Weights of a small image super-resolution model.
Training: muon at rate 0.0033, 15400 steps, batches of 64.
Data: trained on rendered scenes of toy objects such as cars, trees, mugs and chairs, 10.1 epochs.
Rows from block 2, named by matrix and row number. Rows with one number belong to one channel. Each number is 128 + 24 x the weight over its row's rms, rounded and kept within 0 to 255. All counts start at 0. After the name is the row's rms in percent of the matrix's.
# convs0: first 3x3 conv (model.blocks.2.convs.0.weight, 96x96x3x3, standardized in use), inputs 72-95, a 3x3 kernel for each
# convs1: second 3x3 conv (model.blocks.2.convs.1.weight, 96x96x3x3, standardized in use, transposed), outputs 72-95, a 3x3 kernel for each
convs0.33 097 [108  96  95  99  84  82 126 114 109 129 143 147 153 167 162 154 154 128 127 126 112 134 133 130 107 108 117  98  99 122 108 111 129  96  97 109 149 136 151 130 120 134 127 118 129 150 168 132 144 154 130 157 167 165 116 147 149 121 137 148 123 123 134 122 117 113 142 140 136  75  68  83 101 116 127 128 152 158 141 144 140 122 120 106 124 126 113 149 142 117 115 111 117 125 127 125 114 128 132 122 119 141 130 138 153 141 147 150 100 107 108 136 139 132 140 135 125 138 143 142 117 124 125 134 120 110 134 151 136 141 153 126 120 124  90 129 141 133 106 114 120  91  97 104 125 108 107  91  78  96  77  71  90 132 133 133 140 136 148 130 133 160 150 151 167  77  83  96 129 142 130 141 132 141 151 137 142 155 144 153 108  96 118 121 114 140 138 141 150 124 125 132  99 105 117 109 116 116 136 129 135 134 117 108 139 109  91 125 126 130 135 127 117 165 147 109]
convs1.33 116 [110 112 127 132 142 153 116 123 135 120 129 135 106 113 122 127 125 148 147 148 139 122 119 113 133 117 105 137 142 134 142 148 153 123 128 141 124 119 104 153 138 123 175 172 163 134 116 131 134 102  96 179 135 119 110  94  88 136 124 114 143 142 136 134 128 131 154 165 178 131 144 167 125 137 146 103 115 121 123 143 149 122 131 115 133 138 133 127 126 136 154 145 150 141 134 142 140 131 139 135 120 114 145 145 135 130 133 105 132 135 166 112 111 148 150 163 184 156 153 162 174 168 166 125 117 118 137 108  80  84  84  70 120 120  93 169 148 116 178 153 139 134 120 110 127 131 122 159 165 160 145 142 137 101  93 129 106  96 123 132 127 145 138 140 153 118 103 114 105  73  92 125 129 116 136 149 123 107 124  92 109 106 104 119 128 119 141 153 132 134 143 131 143 152 137 125 130 110 154 154 144 142 131 109 114 112  94 117 131 120 137 135 131 135 137 121]
convs0.34 103 [141 128 140 126 108 121 130 104 118 144 100 103 129  96 114 143 126 146 119 100 102 123 121 140 118 128 152  78 101 135 123 165 191 159 208 227 159 124 105 161 125 101 128 104 106 111  61  14 124 111 105 139 172 205 143 135 120 135 120 118 141 109 107 128 154 168 139 187 225 100 142 185 126 120 109  97 118 148 110 140 209 169 132  84 146 119  81  77  93  92 114 121 131 132 128 128 152 129 125 144 122  65 167 146  83 130 114  75 126 102  99 146 117 113  97  86 101 137 123 140 141 123 128 134 112 107 129 114 123 134 111 114 139 113 115 110 126 147  86 117 166 101 121 155 145 130 131 111 107 128  97 104 128 101 108 121 117 128 139 127 135 136 126 133 176 108 129 166 100 113 110  83  89 119  80 102 140 100 136 176  85  92 110 109 112 119 130 119  89 139 142 149 132 127 135 154 140 144 115 124 155 112 111 130 106 102 107 140 103  92 151 133 122 133 141 132]
convs1.34 102 [118  99 120 123 104 123 123 119 152 151 146 129 163 168 147 111 109  96 158 179 157 174 162 136 140 124 120 131 157 206 106 121 162  72  71  97 145 127 159 116 112 117 121 112 110 120  98 105 134 134 146 133 162 177 140 128 125 134 140 147 125 141 139  93  97 116  88  91 117  94  95 131  69 100 129  92 110 132 143 154 150 101 142 161  66 118 143 111 144 166 147 148 131 138 139 120 135 129 110 149 123 117 169 121  84 198 132  95 133 147 125 118 133 119 152 168 150 129 129 121 174 161 111 159 131  95 133 139 109 141 169 166 163 199 213 116 103  76 134 130 124  90  96 110 152 146 124 136 138 116 129 126 118 111 116 120 108 116 117 156 148 134 124 123 128 119 115 107 157 134 119  99 132 167 124 160 187 120 125 142 143 132 165 137 130 174 144 125 163 143 123  98 156 117  93 103  75  69 102 125 163 144 152 157 146 165 166 140 122  93 123 127 112 118 139 139]
convs0.35 102 [111  75  83 119 102 117 110 107 117 134 128 140 115 111 133 113 101 111 120 115 105 134 138 130 112 109 102 157 171 155 121 138 121 137 155 144 100  97  90 120 116 111 104 100  97 116 147 111 143 178 145 134 157 121 163 127  92 158 137 102 136 129 106  96 120 129  93 115 124 141 141 138 102 108 145 106 115 149 116 116 126 125 154 164  92 127 135  96 135 141 146 113 127 129 132 144 105 123 136  71  74  70  60  74  74  91 100 100 148 150 160 119 132 138 137 139 138 138 102 102 157 125 123 167 146 139 115 152 158 141 164 158 141 156 151 151 125 109 115 101  85 137 135 121 144 137 125 131 128 123 103 106 113 175 183 143 129 132 101 132 130 114 110 117  95 145 161 150 174 185 169 114 118 161 107  88 119 116  84 105 121 135 127 113 136 150 161 182 197 136 144 124 123 132 121 108 117 117 184 160 148 164 169 175 145 156 158 156 154 134 125 145 140 106 122 118]
convs1.35 090 [131 139 141 135 150 150 123 129 116 141 145 148 124 141 139  96 108 109 165 166 146 168 166 146 159 136 126 106 108 117 131 129 155 123 122 160 132 129 120 136 131 131 101  99 114 119 132 144  99 124 135 107 123 135 157 165 103 143 170 125  99 113  96 150 151 168 138 136 166  86  84 123 100 128 172 120 131 148 135 112 114  95 135 153 148 173 151 126 112  77 123 125 143 130 133 147 142 143 153 211 213 170 183 189 164 135 144 153 126 135 127 115 131 115 112 136 115 134 126 101 130 101  77 149 128 114 106 121 128 115 152 158 120 152 147 181 194 160 174 197 175 117 122 108 180 158 131 147 134 103 109  96  86 112 108  72 122 123  95 132 137 125 125 113  91 113 108  90 104 126 125 155 178 157 136 153 122 136 137 101  95 103 106 105 129 117 108 126 125 147 141 144 131 112 106 127 116 102  61 121  97  88 131 107  78 108  84 143 136 143 117 113 121  98  82 101]
convs0.36 095 [114 118 132 106 110 118 123 129 132 114 135 117 142 148 119 141 139 116 124 132 123 126 133 126 121 126 125  85 147 203  92 139 172 105 119 123 141 117 113 137 106 113 135 112 131  95 101 162  95 102 195 118 124 210 108 116 122 116 116 122 136 127 133 150 136 137 147 130 133 140 114 108 122 141 138 153 156 131 153 146 126 102 112 121 124 148 184 119 139 181 127 144 122 126 155 139 128 161 144 124 143 153 126 146 157 117 128 131 155 150 140 157 138 128 147 120 110 114 120 119 127 128 124 133 131 130 137 156  95 137 152  96 138 159 104 125 122 120 132 128 122 151 134 117 137 134 125 126 127 117 118 121 117 139 140 139 113 126 146 112 113 121  92 128 116 108 144 137 129 143 128 156 125 104 149 114 110 155 120 114  58  95  99  83 114 114  86 110 111 115 110 109 114 104 108 137 127 127 164 138 111 146 126 103 136 119 106 136 163 136 131 157 141 139 149 136]
convs1.36 098 [114 119 113 114 121 118 122 130 127 165 137 125 135 114  93 149 120  79 116 123 141 122 139 151  94 121 121 112 139 124 133 180 186 123 181 209 128 118 118 148 130 113 153 127 118 169 139 107 149 135 105 182 162 122 114 136 151 101 126 141  79 126 145 140 110  91 138 119 129 156 161 180 100  98 125 121 122 131 133 129 119 131 133  69 128 156 117 137 155 125 122 104 120 116 105 123 122 114 130  97 132 164 124 139 154 132 134 147 139 161 129 130 144 121 137 157 131 137 139 152 145 145 133 142 140 128 109  87 124 119 111 140 123 118 142 110 126 132 123 140 130 126 113 117  91 119 153 106 139 136 119 124  98 169 156 136 152 151 125 139 136  95 135 147 203 147 150 188 166 141 155 145 158 146 116 169 180  80 159 172 152 131 135 144 112 126 135 108 144 118 147 142 139 145 121 134 132  99 155 156 150 125 136 144 106 116 109  99 112 123  88 105 109 117 139 131]
convs0.37 099 [108 133 112 111 140 118  83 125 108 126 108 109 142 122  96 160 148  93 103 120 130 106 122 117 131 141 127  94 140 155  91 109 135 118 109 131 135 126 140 155 138 136 166 145 135  86 145 211  99 135 202 140 140 171 114 122 150 115 125 136 132 136 134 144 123 133 139 113 117 144 125 124 128 126 105 156 138  96 134 113  70  94 136 146  81 124 146 114 135 146 117  91 119 128 108 128 134 132 152 133 131 135 117 130 133 124 140 136 156 163 126 164 175 134 134 153 106 113 123 124 128 139 125 159 164 128 148 143 148 141 144 132 151 166 138 143 121 122 145 122 119 150 138 133 109 129 116 120 133 117 116 136 130 128 113 135 138 122 139 122 116 135  96 112 115 125 142 150 114 129 136 109 112  78 125 114  77 153 126  90 101  79  98 118 100 122 139 132 156 144 170 157 137 173 152 126 177 145 158 104  96 159 126 114 131 122 108 130 127 119 126 110 117 132  95  99]
convs1.37 092 [136 153 156 137 142 141 135 131 134 164 149 156 166 142 139 159 130 119 104 112 115 102 131 140  81 124 134  92 151 100 132 194 147 142 199 161 121 121 132 116 132 130 137 151 141 183 138 150 150 108 128 151 120 134 125 100  81 138 130 108 124 120 109 146 115  93 140 126 137 150 149 174 120 117 118 136 126 110 149 139 113 104 132  77 123 183 153 101 170 145 137 106 146 143 115 152 141 117 153 102 126 139 112 125 132 132 139 140 113 139 134 102 137 140 103 142 129 129 117 121 142 123 104 173 137 131 172 137 139 135 122 141 103 100 116 155 169 119 137 143  76 140 135  83 132 167 157 111 154 124 120 140 115 113 112 110 108 119 106 117 138 109 129 137 155 122 119 150 144 132 156 150 139 124 142 151 147 117 148 155 132 158 137 109 145 143 107 141 159  99 119 156 106 116 132 117 120 110 131 133 169 107 116 162  97  99 128 133 153 113 120 166 109 148 193 156]
convs0.38 103 [118 116 113 109 111 110 114 119 115 136 146 156 110 128 133 121 133 133 127 123 127 120 119 121 125 126 132 122 118  99 149 151 124 147 157 144 118 115 132 125 115 119 136 134 141 153 163 163 145 142 136 122 121 121 132 116 133 128 124 153 113 120 148 139 156 151 146 144 134 112 108 114 119 112 109 123 125 120 114 119 120  84  74  98 116 101 105 134 115  96 124 135 150 129 141 140 142 161 155  99 117 132 110 108 112 143 141 133 106 127 117 152 162 141 141 147 126 119 110 103 130 134 127 126 136 126 115 138 118 115 143 124 135 165 149 154 160 137 133 139 123  98 108 105  95  92 108 124 120 130 141 131 136 140 141 146 147 141 148 138 117 119 143 141 115 114 102  95 124 122 129 140 124 148 153 134 141 144 127 129  84 107  90 116 121 108 167 150 130 120 141 123 131 153 130 155 177 151 172 145 129 137 125 127 128 121 127 144 136 108 152 133 102 151 133 107]
convs1.38 111 [144 146 144 135 140 145 114 121 131 123 128 132 128 127 132  87  83  95 141 150 136 160 173 154 152 152 139 125 126 132 110 103 111 136 121 121  95  90  86 145 142 132 169 159 143 177 146 124 141 100  86 147  97  87 135 158 153 139 152 152 110 118 122 111 109 112 115 122 132  90  89  94 163 170 167 138 143 140 137 139 138 140 152 154 142 150 148 132 117 115 128 119 119 134 125 124 147 142 146 110 104 116 142 128 132 163 147 145 102  90  90 113 101  96 149 138 141 146 140 130 154 149 141 119 123 112 157 139 156 147 130 154 124 128 144 148 139 125 160 131 117 149 120 122  90 108 111 126 114 108 131 122 108 130 111 124 169 154 150 159 133 108 138 123 125 170 153 146 168 157 152 110 120 114 116 132 125 136 155 143  87  97  87 126 128 124 120 112 124 124 125 117  75  81  86  83  88 103 119 142 132 104 117  96 105 109  86 132 117 118 114 100 116 131 118 136]
convs0.39 104 [121 117 109 117 114 109 116 102 102 150 118 116 150 115 124 154 112 114 171 159 168 163 154 162 158 144 150  82 123 135  90 124 133  95 116 117 104 110 148 118 125 156 123 120 140  84 162 173  73 137 146  97 136 142 110 121 109 129 137 125 123 134 133 173 144 135 175 142 132 131  97 101 165 131 148 145 130 148 128 112 113  99 126 137 117 131 149 110 120 142 122  98  92 108  81  85  82  57  73 131  98  99 144  95  96 139  94  97 149 145 139 116 118 113 132 119 108 120 106 109 141 118 113 143 107 100 151 153 130 141 157 132 124 141 114 112 123 120 105 113 109 113 118 118 147 153 151 133 128 118 129 121 117 126  98  91 130 107 104 148 127 137  91  75  79  99  94 111 123 130 150 115 119 135 119 103 105 121  90  87  89 103  90  79 111 116  80 121 135 114 140 132 114 152 144 118 155 150 122 124 152 116 112 155 124 114 150 124 119 164 136 140 181 149 146 175]
convs1.39 095 [106 116 107 105 125 113 112 131 119 123 135 146 103 108 115 143 141 136  92  83  83 107 105  94 126 128 127 134 117 129 177 149 156 163 142 160 118 124 112  98 116 116 124 141 135 168 113 112 163 122 128 146 120 122 157 176 186 126 145 141 148 155 145  83 131 125  95 135 124 122 169 156  85 116  94 134 168 134 119 140 119  99 169 166  94 153 157 101 145 149 180 185 153 174 178 150 143 144 136 141 129 123 132 134 136 117 128 128 105 111 115 128 117 119 139 123 124 150 164 166 144 143 125 139 131 118 113 116 116 133 116 106 162 130 122 123 117 102 141 137 131 124 137 150  92 107 126 113 115 140 125 144 153 113 119 105 124 136 116 170 168 117 123 145 201 118 127 186  94 112 155 165 145 132 161 152 136 137 140 124  97 153 147 108 141 131 163 188 199 117 127 139 103 115 130  75  90  97  88 122 113 113 128 120  92 110 102 101 132 120  96 117 131 107 127 150]
convs0.40 102 [120 100 111 122 105 108 131 119 123 133 123 111 122 121 122 114 122 131 144 145 159 112 112 140 109 106 134 151 131  96 134 142 119  98 129 136 116 109  93 119 116 111 125 135 135 198 170 147 234 195 150 224 203 155 133 127 127 148 139 140 135 139 152 146 135 147 125 123 123 127 133 142 124 110 125 129 119 134  96 110 143 116 115 128 125 124 135 133 143 151 124 148 174 123 131 150 140 129 120 143 119 100 168 132  96 160 132 111 127 100 109 136 110 128 127  96 112 127 139 125 119 133 127  89 103 113 157 124 124 141 117 122 127 114 125 121 122 127 118 122 122 137 128 118 143 141 148 133 125 127 133 117 102 117 128 141 147 137 130 147 127 114  98 105 127 157 132 120 149 122  96 114 127 127 119 135 133 133 147 143  87  90  91 136 105  79 158 142 106 145 129 157 153 137 155 144 143 164 119 124 119 122 128 134 134 133 135 133  90 110 155  77  79 170 100  93]
convs1.40 096 [104 107 114 111 114 123 131 134 149 119 104 129 145 114 120 183 145 135 124 130 148 151 146 164 126 108 126 120 129 135 126 127 148 135 133 157 135 137 126 113 140 135 135 164 145 138 145 125 136 133 123 132 138 144  89 116 120  93 102  92  97  89  84 133 120 129 111 101 112 139 128 144  94 123 106 126 143 131 118 137 137 171 173 140 145 173 147 119 151 129 145 150 154 137 135 143 129 129 147  98 154 162  82 145 160  54 121 129 137 144 126 152 144 108 152 136 115 134 101 125 122  87  99 149 113 105 152 127  98 154 137 109 151 131 117 149 145  94 135 161 111 119 157 126  78  70 116 106 114 145 124 130 128 150 170 146 110 118 115 155 139 142  90 111 131  75 108 135 124 141 139  90 101 101 110 112 107 129 124 115 124 139 153 105 131 146 114 140 159 120 108 101 136 125 115 137 125 111 222 129 100 214 128 111 177 120 122 145 128 150 161 119 127 148 106 121]
convs0.41 090 [171 153 146 159 142 134 155 140 137 137 121 105 141 114  92 144 115  91 126 134 130 146 152 138 133 138 127 138 162 168 143 163 166 112 130 142 142 125 135 129 100 103 124  91  84 144 126 154 163 123 140 169 115 115  98 116 122  86  93 107  83  76  92 152 140 133 157 149 168 107 121 151 167 148 105 158 142 117 148 126 106 131 121 159 115  92 112 145 137 149 108 119 113 111 125 123 108 132 148 152 164 151 131 144 142 131 133 128 147 130 148 134 106 125 149 119 139 159 106 117 159 113 115 193 146 139 147 130 124 134 112 120 139 117 131 128 121 115 128 120 113 125 129 125 143 138 157 126 116 125 135 128 138 165 160 154 155 141 140 148 128 134  98  90  74 115 114 109 137 126 118 127 144 128 122 128 102 124 116  82 130 115 109 143 122 115 153 128 131 163 122 106 171 133 115 162 130 117 104  97 122  87  82 124 118 104 130 122 107 127 144 112 110 159 124 121]
convs1.41 115 [120 131 127 137 149 141 134 145 138 103 109 116 113 116 126 128 117 119 111 102 102 128 131 138 102 113 138 104 124 128 130 147 150 118 141 156 148 134 116 161 139 108 174 149 105 193 147 124 163 124 109 187 161 139 157 112  56 170 118  61 133  99  52 131 112 123  96  92 124  84 104 150  99 119 143 126 139 162 125 140 143 160 114 120 152 121 132 149 125 133 124 126 118 116 124 125 126 137 140 148 120 120 144 118 116 129 115  99 105  97  86 127 110  91 169 153 155  97 120 136 139 126 112 171 140 110 117 115 109 102 101 105  85 103 125 160 144 134 127 115  94 160 127  89 111 130 155  89 113 111 107 111 108 129 135 137 144 139 125 118 113 100 141 144 145 159 154 141 152 142 116 132 124 116 136 119 119 121  91  91 127 129 128 140 129 108 154 137 113  87 112 123 121 117 107 157 126 100 115 122 137 145 143 157 113 106 115 110 117 150 106 104 118 135 142 127]
convs0.42 104 [127 129 133 139 147 146 128 130 128 186 201 177 114 126 124 132 143 148 104 103 116 118 112 120 147 150 153  93 105 127  96 104 127  98 103 115 119 123 120 120 105  90 137 114  96 227 209 158 146 140 126  95 102 118 119 121 145 131 119 138 139 107 107  83  73  81 114  94  85 184 174 161  99 103 109 101  72  68 185 156 135 194 207 152 125 143 107  96 110  92 152 127 146 149 123 137 151 136 148 117 100  96 146 136 131 142 143 145 103 108 101 121 129 125 123 134 134 119 177 181 111 151 152 120 137 133 136 133 136 149 148 141 150 150 137 116 116 114 119 108 112 126 122 130 116  89  75 129 125 118 137 146 143 113 133 143 125 135 144 115 128 132 119  78  94 134 117 130 123 141 150 166 137 102 146 120 105 122  98  97 124 118 122 123 118 112 113 118 102  79  97 116  93 118 139 127 150 171  77  83 107 132 113 103 149 120 104 129 127 123 124 125 124 130 134 133]
convs1.42 110 [118 116  96 121 130 111 136 145 120 122 130 139 131 142 145 131 147 153 132 141 146 130 129 139 127 127 137 143 129  97 159 153 119 138 154 144 103 111 116 118 129 151 119 128 128 110 152 175 102 136 150 103 129 134 152 147 132 144 128  95 153 138 102 153 127 136 102  86 101 124 121 126 133 125 129 106  90  85 188 162 145 136 167 148 120 175 159  79 110 102 125 116 118 114 103 108 123 116 121 150 132 118 103  95 104  84  85 106 172 168 187 115 119 137 164 159 154  95  74  74 131 115 122 128 135 158 109 120 136 122 111 117 119 104 105  91  84  78 126 133 126 143 154 127 176 194 184 100 134 160  77 105 138 109 127 133  83 100 109  86 107 133 113 142 137 120 157 158 121 143 158 136 129  91 126 117  92 146 126 108 162 163 173 137 135 126 172 162 142 119 142 148 125 150 149 128 155 149 105 115 131 143 154 169 164 142 123  72  84  81 158 186 177 124 116  99]
convs0.43 102 [134 113 119 105  83  90 123 106 105 211 179 172 166 122 129 165 114 115 153 155 161 151 146 142 140 125 115 125 117 120 132 128 114 124 137 113 104 128 103  94 132 119 112 140 120 147 136 154 139 134 143 107 115 119 110 125 150 118 117 128 158 149 148 112 137 156 109 136 144 134 162 152 170 150 174 124  98 130 124 106 129 109 108  97 147 145 133 140 136 114 146 127 117 154 132 113 160 131 108 144 110 148 171 121 165 142 118 176 131 145 142 133 148 141 129 133 114 160 131 107 147 124 118 125 116 126 136 111 118 145 121 123 150 128 115 140 151 153 134 139 128 132 132 113 157 106 102 164 125 116 161 147 155 129 130 109 184 165 134 162 153 139 120 135 119 115 135 140 121 136 152 136 127 110 107 106  81 120 130 107  97  86  98 115 104 140  97  99 164 159 149 149 161 142 135 155 134 122 130 121 132 106 109 136 100 100 113 140 155 114  96 124 122  97 117 129]
convs1.43 085 [ 96 102 110 106 119 125 106 113 119  78 112 139  98 116 127  82  81  83 122 125 122 139 147 139 164 164 142 132 123 116 119 112 124 140 136 155 136 137 132 134 128 120 123 110 101 133 147 177 112 127 166  97 122 161 148 123 105 107  99  77  85  92  75  96  94 114 138 142 158 143 139 155 122 134 120 111 126 116  80  99  88  86 113 137 112 130 140 140 135 132 168 156 138 151 142 125 138 130 122  65 126 152  36 109 143  62 125 170 135 130 123 102 112 129  80  95 116 127 125 145 114 128 149 144 159 160 127 121  98 126 131 108 123 129 106 103 108  98 107 124 112 121 133 139  97 126 132 101 129 145 138 145 138 129 112 121 165 118 116 160 111 103  74  86 116  99 104 131 112 105 106 141 128 121 148 138 127 174 146 121  97 111 139  99 104 113 116 101  98 117 108  89 135 133 129 131 133 136 135 149 162 135 161 177 115 150 170  98 113 144  95 111 151 101 105 145]
convs0.44 103 [111 113 131 113 107 133 108 108 124 140 147 174 112 112 149  65  68 106 139 138 163 147 148 183 130 118 159 113 114 118 109 101 114 136 113 122 115 154 156  98 141 145  86 134 140 110 149 137 132 158 151 125 133 123 117 123 102 126 130 106 125 138 131  58  64 101 126 129 163 146 155 171 112 101 137  99  96 130 114 126 151 120 106  86 153 162 157 120 138 146  99 113 108  90 110 128 120 119 155 102 111  97  96 100  99 112 117 120 152 152 136 107 102  88 133 117  99 109 100  87 147 148 139 128 137 137 144 153 124 132 141 105 118 127  94 135 131 148 169 151 161 212 185 180 166 177 168 122 137 132 122 127 122 147 144 120 132 132 107 142 139 135 170 155 137 167 148 100 152 139  84  95 132 134  92 132 127 130 156 143 170 147 128 182 157 123 129 112  89 146 130 129 134 115 133 110  88 111 124 145 119 122 130 101 127 135 106 131 126 138 100 110 153  69  84 134]
convs1.44 081 [131 140 147 129 132 143 126 136 151 117 125 158 101 119 138  80  96 105  99 111 129  85 101 122  35  65  83 107 120 141 137 143 171 170 152 174 169 166 177 126 127 143  97 102 129 144 139 135 118 113 101 141 132 117 110 139 165 125 144 151 134 134 126  75 117 103 103 136 126 142 161 151 117 139 135  94 113 122 117 133 134 116 123  81  83  90  64 160 184 156 142 164 179 133 156 167 148 170 176 132 146 144 146 171 184 110 131 147 159 160 102 123 128  88 100 132 132 163 142 113 161 149 129 142 122 107 132 134 138 114 122 117 111 125 113 139 136 128 124 126 125 175 156 131 116 121 174 126  87 111 137  78  92  92 116 101  81 107  93 111 111 104 145 131 188 117 107 162 126 114 143  89 136 153  93 155 168  82 123 133 155 116 114 148 118 102 141 122  92 121 141 118 120 133 117 103 108  81 140 118 123 152 120 132 150 106 117 141 179 166 133 178 161 113 144 120]
convs0.45 099 [123 118 108 125 123 110 136 140 128 115 143 152 111 149 167 129 163 166 120 126 132 113 123 120 177 196 180 101 107  96 110 111 102 122 110 104 142 165 173 102 109 115 147 146 137 183 168 148 138 131 129 121 111 108 160 160 168 118 114 113 110 121 120 107  94  88 148 120 102 216 184 151 130 125  99  88  87  78 151 161 146 115 141 142 115 138 133  89 109 118 129 112 119 150 140 136 157 146 140 152 165 148 135 142 119 106 110 104 120 131 127 120 129 125  92 101 103 117 132 130 127 146 143 135 149 141 129 158 161 111 138 150 112 144 162 128 122 122 148 136 127 162 152 134 102 116 121 146 173 171 117 131 115 133 143 146 141 154 162 122 120 123 206 216 190 130 130  99  74  76  77 166 163 163 122 126 132  88  89  99 175 160 157 153 148 147  71  71  71 123 123 128 118 116 123 117 112 114 160 176 173 142 144 128 172 169 142 129 139 134 122 132 136 122 124 129]
convs1.45 119 [124 131 132 113 122 127 133 143 152 120 116 106 130 123 106 137 125 113 128 116 101 116 113  95 107 116 110 135 139 157 107 101 103 138 131 125 135 145 152  62  73  87 128 127 122 108 108 111 117 112 109 117 114 128 143 151 143  82  88  83 140 157 155  77  74  84 108 118 126 153 185 196 132 129 125 108 105 116 175 173 181 101  97  82  93 109 116 126 147 156 132 137 146 126 131 136 145 152 155  94  84  68  99 109  98 124 149 152 164 168 150 118 130  99 110 125 100  74  77  75 113 107 103 124 122 120 121 122 123 127 125 145 122 124 142 156 172 159 141 146 144  94  81  73  96 106 109 100 122 108 108 114  88  88  73  48 154 165 124  94 123 104 104  85 101 150 139 135 152 150 128  90 133 150 113 155 162 122 161 167 132 129 136 149 137 124 169 176 161 126 132 143 117 115 119 141 142 134 132 110  83 104 120 113  81 111 116 115 139 134  87  89  84 125 137 133]
convs0.46 101 [ 82 122 126 106 138 141 116 137 132 150 151 163 146 146 147 134 126 121  93 119 143 109 116 131 123 120 112  34  87  82  71 121 102 117 152 119 125  99 113 145 132 150 127 134 141 108 105  90  95 113 102 114 146 131 130 156 132 130 145 108 117 139 110 108  94 113 112 103 120 127 125 146 189 160 146 192 171 175 133 117 131 119  96 109 132 110 126 138 133 156 122 149 129 138 160 132 137 152 126 100 111 127  76  89 122  79  95 138 132 156 139 124 136 127 105 120 118 143 141 133 119 118 116 115 117 122 125 111 114 127 114 114 132 120 121 137 125 125 140 130 130 146 140 149  99 116 120 125 121  99 156 129  84 128 117 104 155 146 131 148 143 136 108  94 116 189 154 155 177 148 153 134 143 136 127 139 144 126 137 141 131 106 118 134 116 142 118 114 147 152 168 149 160 176 155 122 146 135  54  92 108  66  95 109  89 111 111 142 114 137 130 119 164 104 105 169]
convs1.46 096 [109 116 127 120 125 135 115 112 114  92  98 123  96 111 119 104 125 134 100 103 101 101 104 104 111 122 127  99 121 134  97 121 126 122 137 125 141 129 119 124 119 130 131 128 129 116 134 122 149 159 140 150 167 151 123 199 218 105 204 227 121 208 233 107 124 172 123 143 175 121 133 164  99 112 101 111 112 113 104  91  96 121 116 171 103 104 153 127 137 176 140 127 126 145 128 124 134 117 120 175 138 111 201 152 129 165 140 131  91 108 137  89 120 150  94 128 150 126 145 150 114 120 111 154 142 119 140 129 123 148 146 121 133 151 134 129 128  96  98 111  99 136 150 149 166 141  99 163 126 117 140 132 168  90 142 133 114 145 129 131 111 106 101  98 120  82  88 115 107 111 121 111 123 113  95 113 106  98 106 105 150 117 150 142 110 129 151 124 133 124 111 101 131 116 100 142 124 104 163 124 122 164 125 120 168 138 130 161  98  95 214 150 152 217 172 181]
convs0.47 105 [154 173 158 130 144 135 122 139 133 131 118 133 125 113 131 122 117 139 142 144 160 129 133 152 139 142 162 153 125 153 131 104 123 125 117 137 101 132  99 101 129  91 120 131  82 103 154 171 103 129 132 104 107 111 170 143 139 170 132 121 150 109  94 115 147 119 110 140 112 107 141 121  93 115  98 132 153 146 101 125 133 134 134 129 130 128 111 160 163 135 137 134 156 133 138 140 129 154 162  99 151 156  79 134 149  82 135 153 125 129 141 120 124 130 121 122 126 142 129  99 149 138 119 134 141 136 128 133  85 128 136 100 128 121  96 128 141 145 140 142 136 139 136 136 108 140 151 110 131 133 128 130 118 143 140 172 132 119 143 114 105 146 134 136 119 128 112  99 119 106 115  85 108 150  94 111 154 104 117 151  98 115  96 110 127  86 141 154 103 161 132  92 149 126  89 141 122  98  97 122 133  99 111 130 112 114 118  85 109 100  92 132  95  94 147 113]
convs1.47 099 [ 96 105 105 109 115 113 107 117 112 141 112 156 121  97 147 130 107 148 110 150 149 126 151 155 117 137 141 115 132 122 130 151 145 115 132 139 131 122 135 127 132 141 122 141 141 137 174 160 127 145 146 117 116 139 134 132 182 142 130 193 141 122 172 141  99 122 137 111 144 126 108 154 131 159 139 122 157 128 110 150 137 149 138 112 131 147 150  94 116 153 124 145 138 131 144 140 128 132 133 188 115 123 174 129 147 126 102 132 129 143 149 147 136 136 150 111 128 137 114 118 155 138 122 174 160 124 144 128 114 152 126 127 132 120 149  82 110 144 102 134 153 121 124 131 133 133 127 157 156 146 155 138 112  62 115 116  68 103 106 137 136 117 188 152 139 151 114 129 151 109 113 107 112 130 122 120 142 117 115 119 165 138 120 158 134 104 202 170 153 153 133 106 146 116  94 139 112  90 135 130 158 124  86 124 119  80 115 161 123 117 149 122 122 129 115 125]
convs0.48 103 [127 133 124 120 127 119 127 140 129 161 126 122 163 120 114 190 163 158 107 118 115 112 118 125 124 122 118 126 113 148 134 133 150 148 157 182 137 130 119 133 125 123 121 111 120 155 120 140 131 107 125 123 129 153 131 112 137 118  94 129 119  95 126  80  92 110  95 136 145  89 155 173 186 177 151 127 144 139 121 153 175  88  98 122 107  93  92  97 103  89  97 135 161 124 156 165 116 139 129 147 135 155 166 151 154 125 123 136 108 109 112 123 116 122 117 115 114 137 145 148 128 137 146 113 119 129 143 148 133 129 151 155 115 139 164 104 141 154 109 156 178 118 151 168 122 134 144  99 124 154 101 128 147 116 128 159 140 135 142 146 133 120  93 141 159 123 161 153 115 152 140  84 138 123  96 161 147  98 164 159 130 151 159 160 143 106 180 162 109 110 110 108 121 114 102 140 134 114 138 118 163 125  98 143 142 118 158  83 116 154 129 139 150 156 160 149]
convs1.48 098 [114 128 107 114 132 111 125 144 119 129 114 133 142 118 141 145 136 154 101  90 103 158 142 124 141 117 106 123 141 139 114 147 150 102 131 137 147 125 142 173 149 131 173 150 129 156 155 132 127 132 116 138 141 126 131 107  75 127 110 123 109  96 136 143 137 143 139 135 166 129 145 200  94  97 115 129 140 144 107 104 114 129 125 149 115 100 145  93  91 146 115 127 124 123 136 134 128 143 151  62 100 105  82 122 129 101 140 155 137 161 154 132 135 138 133 107 108 156 118 107 121 107 108 108  87 108 149 109  77 166 146 132 142 164 195 109 124 127 129 133 133  81  67  80 131  85 103 155 118 155  86  74 149 108 116 154 110 101 112 158 131 103 125 138 155 137 110 135 165 114 128 158 127 151 151 134 148 137 134 144 156 129 114 161 134 134 139 105 100 147 165 124 135 143 102 118 117  92 129 140 125 128 130 110 130 137 117 147 128 142 126  97 117 107  91 116]